Weights of a small CTC audio transcriber.
Model: norm rmsnorm, activation swiglu.
Training: adamw at rate 0.0017, 9800 steps, batches of 128.
Data: trained on short made-up English sentences, spoken by a formant synthesiser in many voices, 26041 training examples.
Rows from block 4 of a small CTC audio transcriber, named by matrix and row number. Rows with one number belong to one neuron. Each number is 500 + 40 x the weight over its row's rms, rounded and kept within 0 to 999. All counts start at 0. Numbers have three digits each.
After each neuron's rows are labels from the 100 clips, of 14976, where the neuron reaches its largest size: "strongest on" is what is common among them; "loudest band" is the band of the loudest frequency at the time of the peak. Only what is clearly more common there than usual is listed. The data: short made-up English sentences, spoken by a formant synthesiser in many voices. In brackets: how many of the 100.
# gate: second MLP gate (model.blocks.4.mlp.gate.weight, 768x256), inputs 86-171
# fc1: second MLP up (model.blocks.4.mlp.fc1.weight, 768x256), inputs 86-171
# fc2: second MLP down (model.blocks.4.mlp.fc2.weight, 256x768, transposed), outputs 86-171

gate.583:476485577519466412496508511551490498522460401528607450516512481448505443549536510531563524507507526491491433513478487512458519493585528507460468442446505493507472512450484482450504479497523470512538468441577529479461487472482549487536548502535482489426535500
fc1.583:570471538594542446499397470461491548450505537462481520485508542547568458534532444486487427535482496499547509542456508480514442449492476500536574520528559489525537470550503523548520530484459504468450486526514517523451518526507468546515495493529504488518451473
fc2.583:452465505497511503500476452556522472471475456500517442458502461412569441470456483494526449532434427497462533505465474485532504515512505523561431539553469486559611513541552493497441509512500472567449524473465501470467518534468541433490498495477518511503458542
strongest on: "where" (100); /w/ (100); /ɛ/ (100); sentence kind: question (100)
loudest band: 500 to 1000 Hz (58)

gate.314:525492505512601487449468519491506550491556477470496474517434514492508484507524487566552446549509518492475468486563468551457513535481509476486506548502492504489466523556583497528526519441563460512496478485476531461589468506505441502526511488496566454577474506
fc1.314:477479538497447468488525440568534471500452491526554504508591492507447521558496560459501570460540535488500480536486506487552513455561492562570539444509487450472503480443424520469473441560443485469545489536512517484418557448505541485518511449508459543433534489
fc2.314:450492555531612438470515503528492498489445509512478468480543527505511514542489533551532503509517498539525468493530422544548456515528478502521484495477459484511550469602578553562472512447498507611447458419491560586551426557451447473467496433462515453491514453
strongest on: /æ/ (100); /t/ (100); /ð/ (99); "that" (94)
loudest band: 500 to 1000 Hz (48)

gate.391:481465524467517439408503492578472500467489404486534430487490447446509505541504542507563499474481591458479478474515480499474502514562512503565489481494478459495409500466517512480533501497543449452545414465465569449496531447496531478507522467534542469479472526
fc1.391:481544510520492442472463531511496442474487487542539459506518529537541493497466460437485465490418427587482541528514485520542528495475477457552496529499407531524556478489515489450538478530523508528389529597523503551507486457561422539481490517519509530435440486
fc2.391:513528517507459524498460464505445489459458582493442479515544499528570474526526531519528461470433539541524542501463568520519469471521535478479517477506486558501442551477560508441611523511521470504505470506493521588472473526562571536499420482469547504512587484
strongest on: /z/ (100); "where" (99); /w/ (99); sentence kind: question (99)
loudest band: 500 to 1000 Hz (52)

gate.577:496506493488560494445468491520491488540495455462481480446551514467546478521503546532550501450530481490474498522428562533428546510502495549549460515531449470561460496487536511528576472449539494456520464466468581493465495458499460500448544531487557511464439443
fc1.577:527528539528516486460483428438594498505485534472491486426555457456497486465488524557468524354489452536527541437417559510445510533472470545482481561489496437472506528486477505510580515464482498431448475430520549453557478483512465489427539466426460501494432465
fc2.577:508510496503454622470507522433513562538479506502482535509501492529487489488524456486453431532510454520590542461473481484479501425504538504524500470479494522494550537455395455437511509508571554477493534541502481433457503512528533513462548511468458446502555481
strongest on: /æ/ (78); "ran" (36); "black" (25)
loudest band: 500 to 1000 Hz (81)

gate.742:444467520488495410484531462532503522536540415485486445471514451467450520487513514547558501448508516458546401477550470484515513462554445498540497525467496459475461472500528564446508466509538466436521406450448524441498554481478538474538482448568542468541532472
fc1.742:543459485488529535476494545498542491422509540471566566567524532522476493538501500445459457559495587502448536573439522606502404534517513500513553450514441552456515529504437479531513499498483556542545476528560514560494567523574437490529522559505550578492444490
fc2.742:402573471510495491507505460504525463438514479516566462524493521533532447529500556502486498487446566489497611541506518478506397439483547522510488446455462471449514499545476484435548505534514485427458512487473490501532386512527425445492574426469510577462505475
strongest on: "where" (100); /w/ (100); /ɛ/ (100); sentence kind: question (100)
loudest band: 250 to 500 Hz (49)

gate.744:498457535471606443458540534540467449503518497503575452452484467515539479515519523503566407469540502443556514539487486535474473529474520485467494485528510439508468463482588502512548504535550514511578425463436519447518529471489530477505485488542495508512529526
fc1.744:495548473508450490524519461494504501522515494509398524553422552451455444501478499582547562472495540497518532487500558430501397500499459511492473510434514544522545514537403588496522457525559525519475476445506526476504546479546428531501536497468530469594484489
fc2.744:449566430532506516487533534515442507456551520450500535550527578582489495533483474558494499485513521501458503467500534523535495538474484517539535476423479471537516491539522546505511454482606529496491480508445483525510489498520464533550594480501560596492490506
strongest on: /u/ (75); reverberation (53); "new" (44); "was" (30)
loudest band: 250 to 500 Hz (44)

gate.564:502491478566560440468512448474529552474484455495487504531576494512535450478514502501485517400491501500569520472481571512467520550530476497489461568445459498485459530475549534528614506490562490472491486468461584502517512465531429494481511438479565488541464511
fc1.564:472478560477453517534423533577472454492514479490502503472448511500488546550497506497567481603568564447468451563549387489515536466483467501535506421554513445548489436563469523458468473516457472493551481514521437482453553530458523553519523547558502496475577446
fc2.564:496490534422504490557489440504521511542524554445519482499520415480536511481444452507525501470495531393377516510511532513472564527606528510472518509451502527443422520488529505493497463498485443520532476542458498578546548464499541440538515457502536522479519508
strongest on: /æ/ (100); /k/ (100); /t/ (100); sentence kind: statement (100)
loudest band: 500 to 1000 Hz (76)

gate.157:495502468519532458437520459463504507578471458471555526505453485534485451442517583516510585479379528511579485519471506476492451403558450584506478455482498518536523471418490518483490518514450444497550457501554509578536490467545540513468493466543477530498469485
fc1.157:558566473457515515512460505530491538497495519477454493449593507490567562578487508461479484519573533410477521493555504519510560585504543479526508481461495481501459502590547477563501555465530510482612489532469486433444497520477514443556489506465513436531518506
fc2.157:506502567533504476508483487520514490517507513476504409545590562584449519590529416577478395518503480508427508473512527504533456449510509534496444497524475497477493482531557573475472525433447524458494442465531573449522542445508510533462531505502606491507593457
strongest on: /z/ (89); "is" (53); /ŋ/ (51); "ring" (48)
loudest band: 250 to 500 Hz (41)

gate.329:443476522596562454500528472505573487419519501517478467503583479523505524538518606540515494457502559483516531570566526587443459479517478470555484559543539495527449504541471511484502524546508497401532505431482542474519478478500476510462510528507537487542465476
fc1.329:521490531449434520465463545530467498528555472508487480519471507447498472448500461486514488539513502504471525514471471443501546556465559545535451379478418443551531431481501506503481519508489522597519486463568527506463532523485512490516481543529520529478612550
fc2.329:516523502515548422447559437520476481470529444432484512473595437523536483466419496500538477604538521519551454535507479520469477520515514471489491527548551526486510512501498584504477597412447457502533481506528540492520503521468542512552595511489454491534487524
strongest on: "where" (100); "is" (100); /w/ (100); /ɛ/ (100)
loudest band: 250 to 500 Hz (50)

gate.79:474468528460531429430489461592463515474499409481527424457512476440517510534488533505569479463497577436514466478502511496479512515531520548531484503514477459511431484467513548492544505482540455442541397451484567487498548448513493488530499467532566473500490514
fc1.79:563550571475547488501502556576509451482511478554490457497487530492514498596458520552560482513523408474528511463486500528534501462475474446517474489488511484558483519493537511470540476540415462485466452548465555524517547563447475501471472551542520467510501473
fc2.79:424489468395472503469618488524481512526380483452471510498540501524534526533530490575471507460495488479514469505464486514537481509489451532455519491540548544386505469565539544460502492524473570523402472485581528560504521513507484404580529420478449451555527527
strongest on: /z/ (93); /w/ (81); "where" (80); sentence kind: question (80)
loudest band: 500 to 1000 Hz (66)

gate.657:467454541479500396429498496548461494459493401482578439478545490462528507560492542487552503470491560450503461479536503478475502508521505487555456477501490471470397500451498522491555512510530468463547406456477543475499524452496508443517492465551551485513502501
fc1.657:497501486483470515521498475509474527569461553566455521506479513514492476459577535517557409471492546468418494528539403636490505510511503556475514488572437562452553469566511493541474498527488543494493521516597504514472538515540557491485511489504424510462536582
fc2.657:483527538512462497527426550434529463438507513523491490528488497432459482484547466509513542546518463447449523521469544626510517559454511462484521546490453552504521413526472468452496414544573476472527474503524519435486500543519593530488526448453461506503541531
strongest on: "where" (100); /w/ (100); /ɛ/ (100); sentence kind: question (100)
loudest band: 500 to 1000 Hz (72)

gate.113:515473508531536440535497537505516458439481494501509416501494463439485461595529515529498506488442548477483467488478555464473470546532529525534507491422523473505471507585464499450513444500570450487508461434516613530473512479519477487497524487539568512468424400
fc1.113:535526494537518508537427548455548453387523471426574523521515489464488514530497523450569482555497544529444461516523563527452428484499535512512472491531516520569473567482506451504488468497411547514535496437570493491487558486456499509476398552511488514479416494
fc2.113:523442493527479560567460515550524472452519527543516452520424448469444528458548464515538532514471420501494457481519503511452529477501531443506495500537522489470547454524467501512480467499498433495475525527582438459488538444533510603488457510453521472456503457
strongest on: "where" (100); "is" (100); /w/ (100); /ɛ/ (100)
loudest band: 250 to 500 Hz (51)

gate.66:498519539470537398474547522545488547504483478506491453465580503489553510494464486529478425541519601474497471487574464458477506555477444523514443532500471500535416488527570563573500501538525569488565436463575517491509522484575546428521508531487521552485462557
fc1.66:460516447457526465463508413532449524511436489502540507442570523543491484446451504482439490461530543521487551522446426465551517517500469516507513571522458479501512492472503532549445467592502535488495449582569513478467445512577512431495488507494541520405484542
fc2.66:456491498480455508527469534489511514526561502489507402568575402553507498502508517495455484482497499460512508509545508495524476475531489485498511449461489511494614507469505499460443530534509505534449458458450502548543425500516462475463431470506575503426570482
strongest on: /æ/ (91); /ð/ (87); "that" (83); /dʒ/ (30)
loudest band: 4000 to 8000 Hz (71)

gate.387:532548491474546466501477415517417472531476478497478478497553477530588473550498523535486546479513516502574520499439536490502536508509431581569441543476503483502467519497542516528570516538555475431527468466480600476516503453515478531440526436493519553518466534
fc1.387:450456530484494488472509559519525508459532476482570467480459541456472577515484527451568464543477536444448496491546457485493462512516558434493479445547441497522462468471517518489449484478410454536542464511477438520511535531475523461565491550539529462453512432
fc2.387:455485486507458388552542481565515467481512530494511490490512457534469527523496516483531545491489519467460484470526489490466531515521543481535461466545486495494444498470584553469520484534471436482545458545485432536512577484509570478552537542541483542469517515
strongest on: /æ/ (100); /θ/ (38); "path" (36); "cat" (35)
loudest band: 500 to 1000 Hz (68)

gate.427:397466522499527444463571480509492440433463493498593457472450530439507510465483453523557457540413468488501548505500537494518483461552464556463549510553463505518456392490533559495493515464548498501512475420426496514535508461433424423579523498539518521473438517
fc1.427:452482540592536494551505474466537498419490503472583505496468492446518495467488444521575535546445495505528538543514547476545509446546483597440552541518508510515498408576540528476470523486539525496446531402443480502528481525449424502549518487488474487511462501
fc2.427:536532445505473469466515512493600488461478556499452556540494507478500512457503519506433519470475497518509562501494559472513516507580539440465514473449525573511409482519517462495482486525537519468519516549556438460534437502524491468469428487510544477556502550
strongest on: /u/ (100); /j/ (72); "usual" (71); /ʒ/ (71)
loudest band: 250 to 500 Hz (58)

gate.690:524506514469508505471521477548461478583451519483586443490558520457578554460557506525508447452430404422484496490427452493527608490447496455428528483445475494438524569457555507573536520435442484484473476420544536590543470518540544535550475555536512531467532469
fc1.690:490544487461497436441554515594469533586510478444589440420491410484534499546495525477494490521431467505469445485483443503453516436488542527507501530471562496486528560467437545556472535498486469510505491513521510507458509448501499472568535521561488543430521475
fc2.690:500535543554528425523475501531479524484479492481522443551576525522559480551528489509465532506510467435459506494486494545521521479535501552489492491460507485494481541515552445506510480500509507587487548501526458459561502588515481475505486498511520507511491510
strongest on: /z/ (88); /w/ (80); number of words: 4 (65); "was" (43)
loudest band: 500 to 1000 Hz (63)

gate.107:554509512495436453527568502512458449544405501535463491498487477468495471518525466542484545472436518452467494440445504532552467542482478521525480525482435434514501520535475478497452446557509444428465452479497571530478539538493496438515518436563529549471452421
fc1.107:422476503405504498499482420483528525548528525529559444434506477514533531543479564501556560439498463507483503475540500550504498519544505495491512480543563515465446437484536481495509578458466480564467508526435510482538469532462577505595542515548487523535552481
fc2.107:531613481463446449518452489454510530543520523442430488469470462496556411500427501511483481439502558515554505496481567547502531474501533610482511523411551474492474471515426424595517506555549482439536478466450449525434475500510453483504432513533527496600522563
strongest on: /æ/ (99); /ə/ (86); /p/ (70); "apple" (66)
loudest band: 500 to 1000 Hz (43)

gate.763:512461542459505390414498477562474513485497432509506394435526474448550502553500542503542501470504555440491475456505502491466499543491519508528466508510487467478426518473533533513548515492516459443570390456458537457489542435538509448541509452555572468512499512
fc1.763:504518572569514463516472503435550537446558486487510456451461543490517524455493493500530480551475506557467511548486516597555541493507502492486514580571459503518511521557510534543480509537464583500437535474481504487499477477502473489578482535540547507526507530
fc2.763:450448492598434513580504470449540493462510488475587430536516469536481453581483529422433487543543471511532478477560478564508581497499453430546479488555531464468504474479508475497503510527497469523455502457543552498451458465592492543463507490477543540477524494
strongest on: /z/ (98); "please" (50); sentence kind: request (50); "very" (43)
loudest band: 500 to 1000 Hz (50)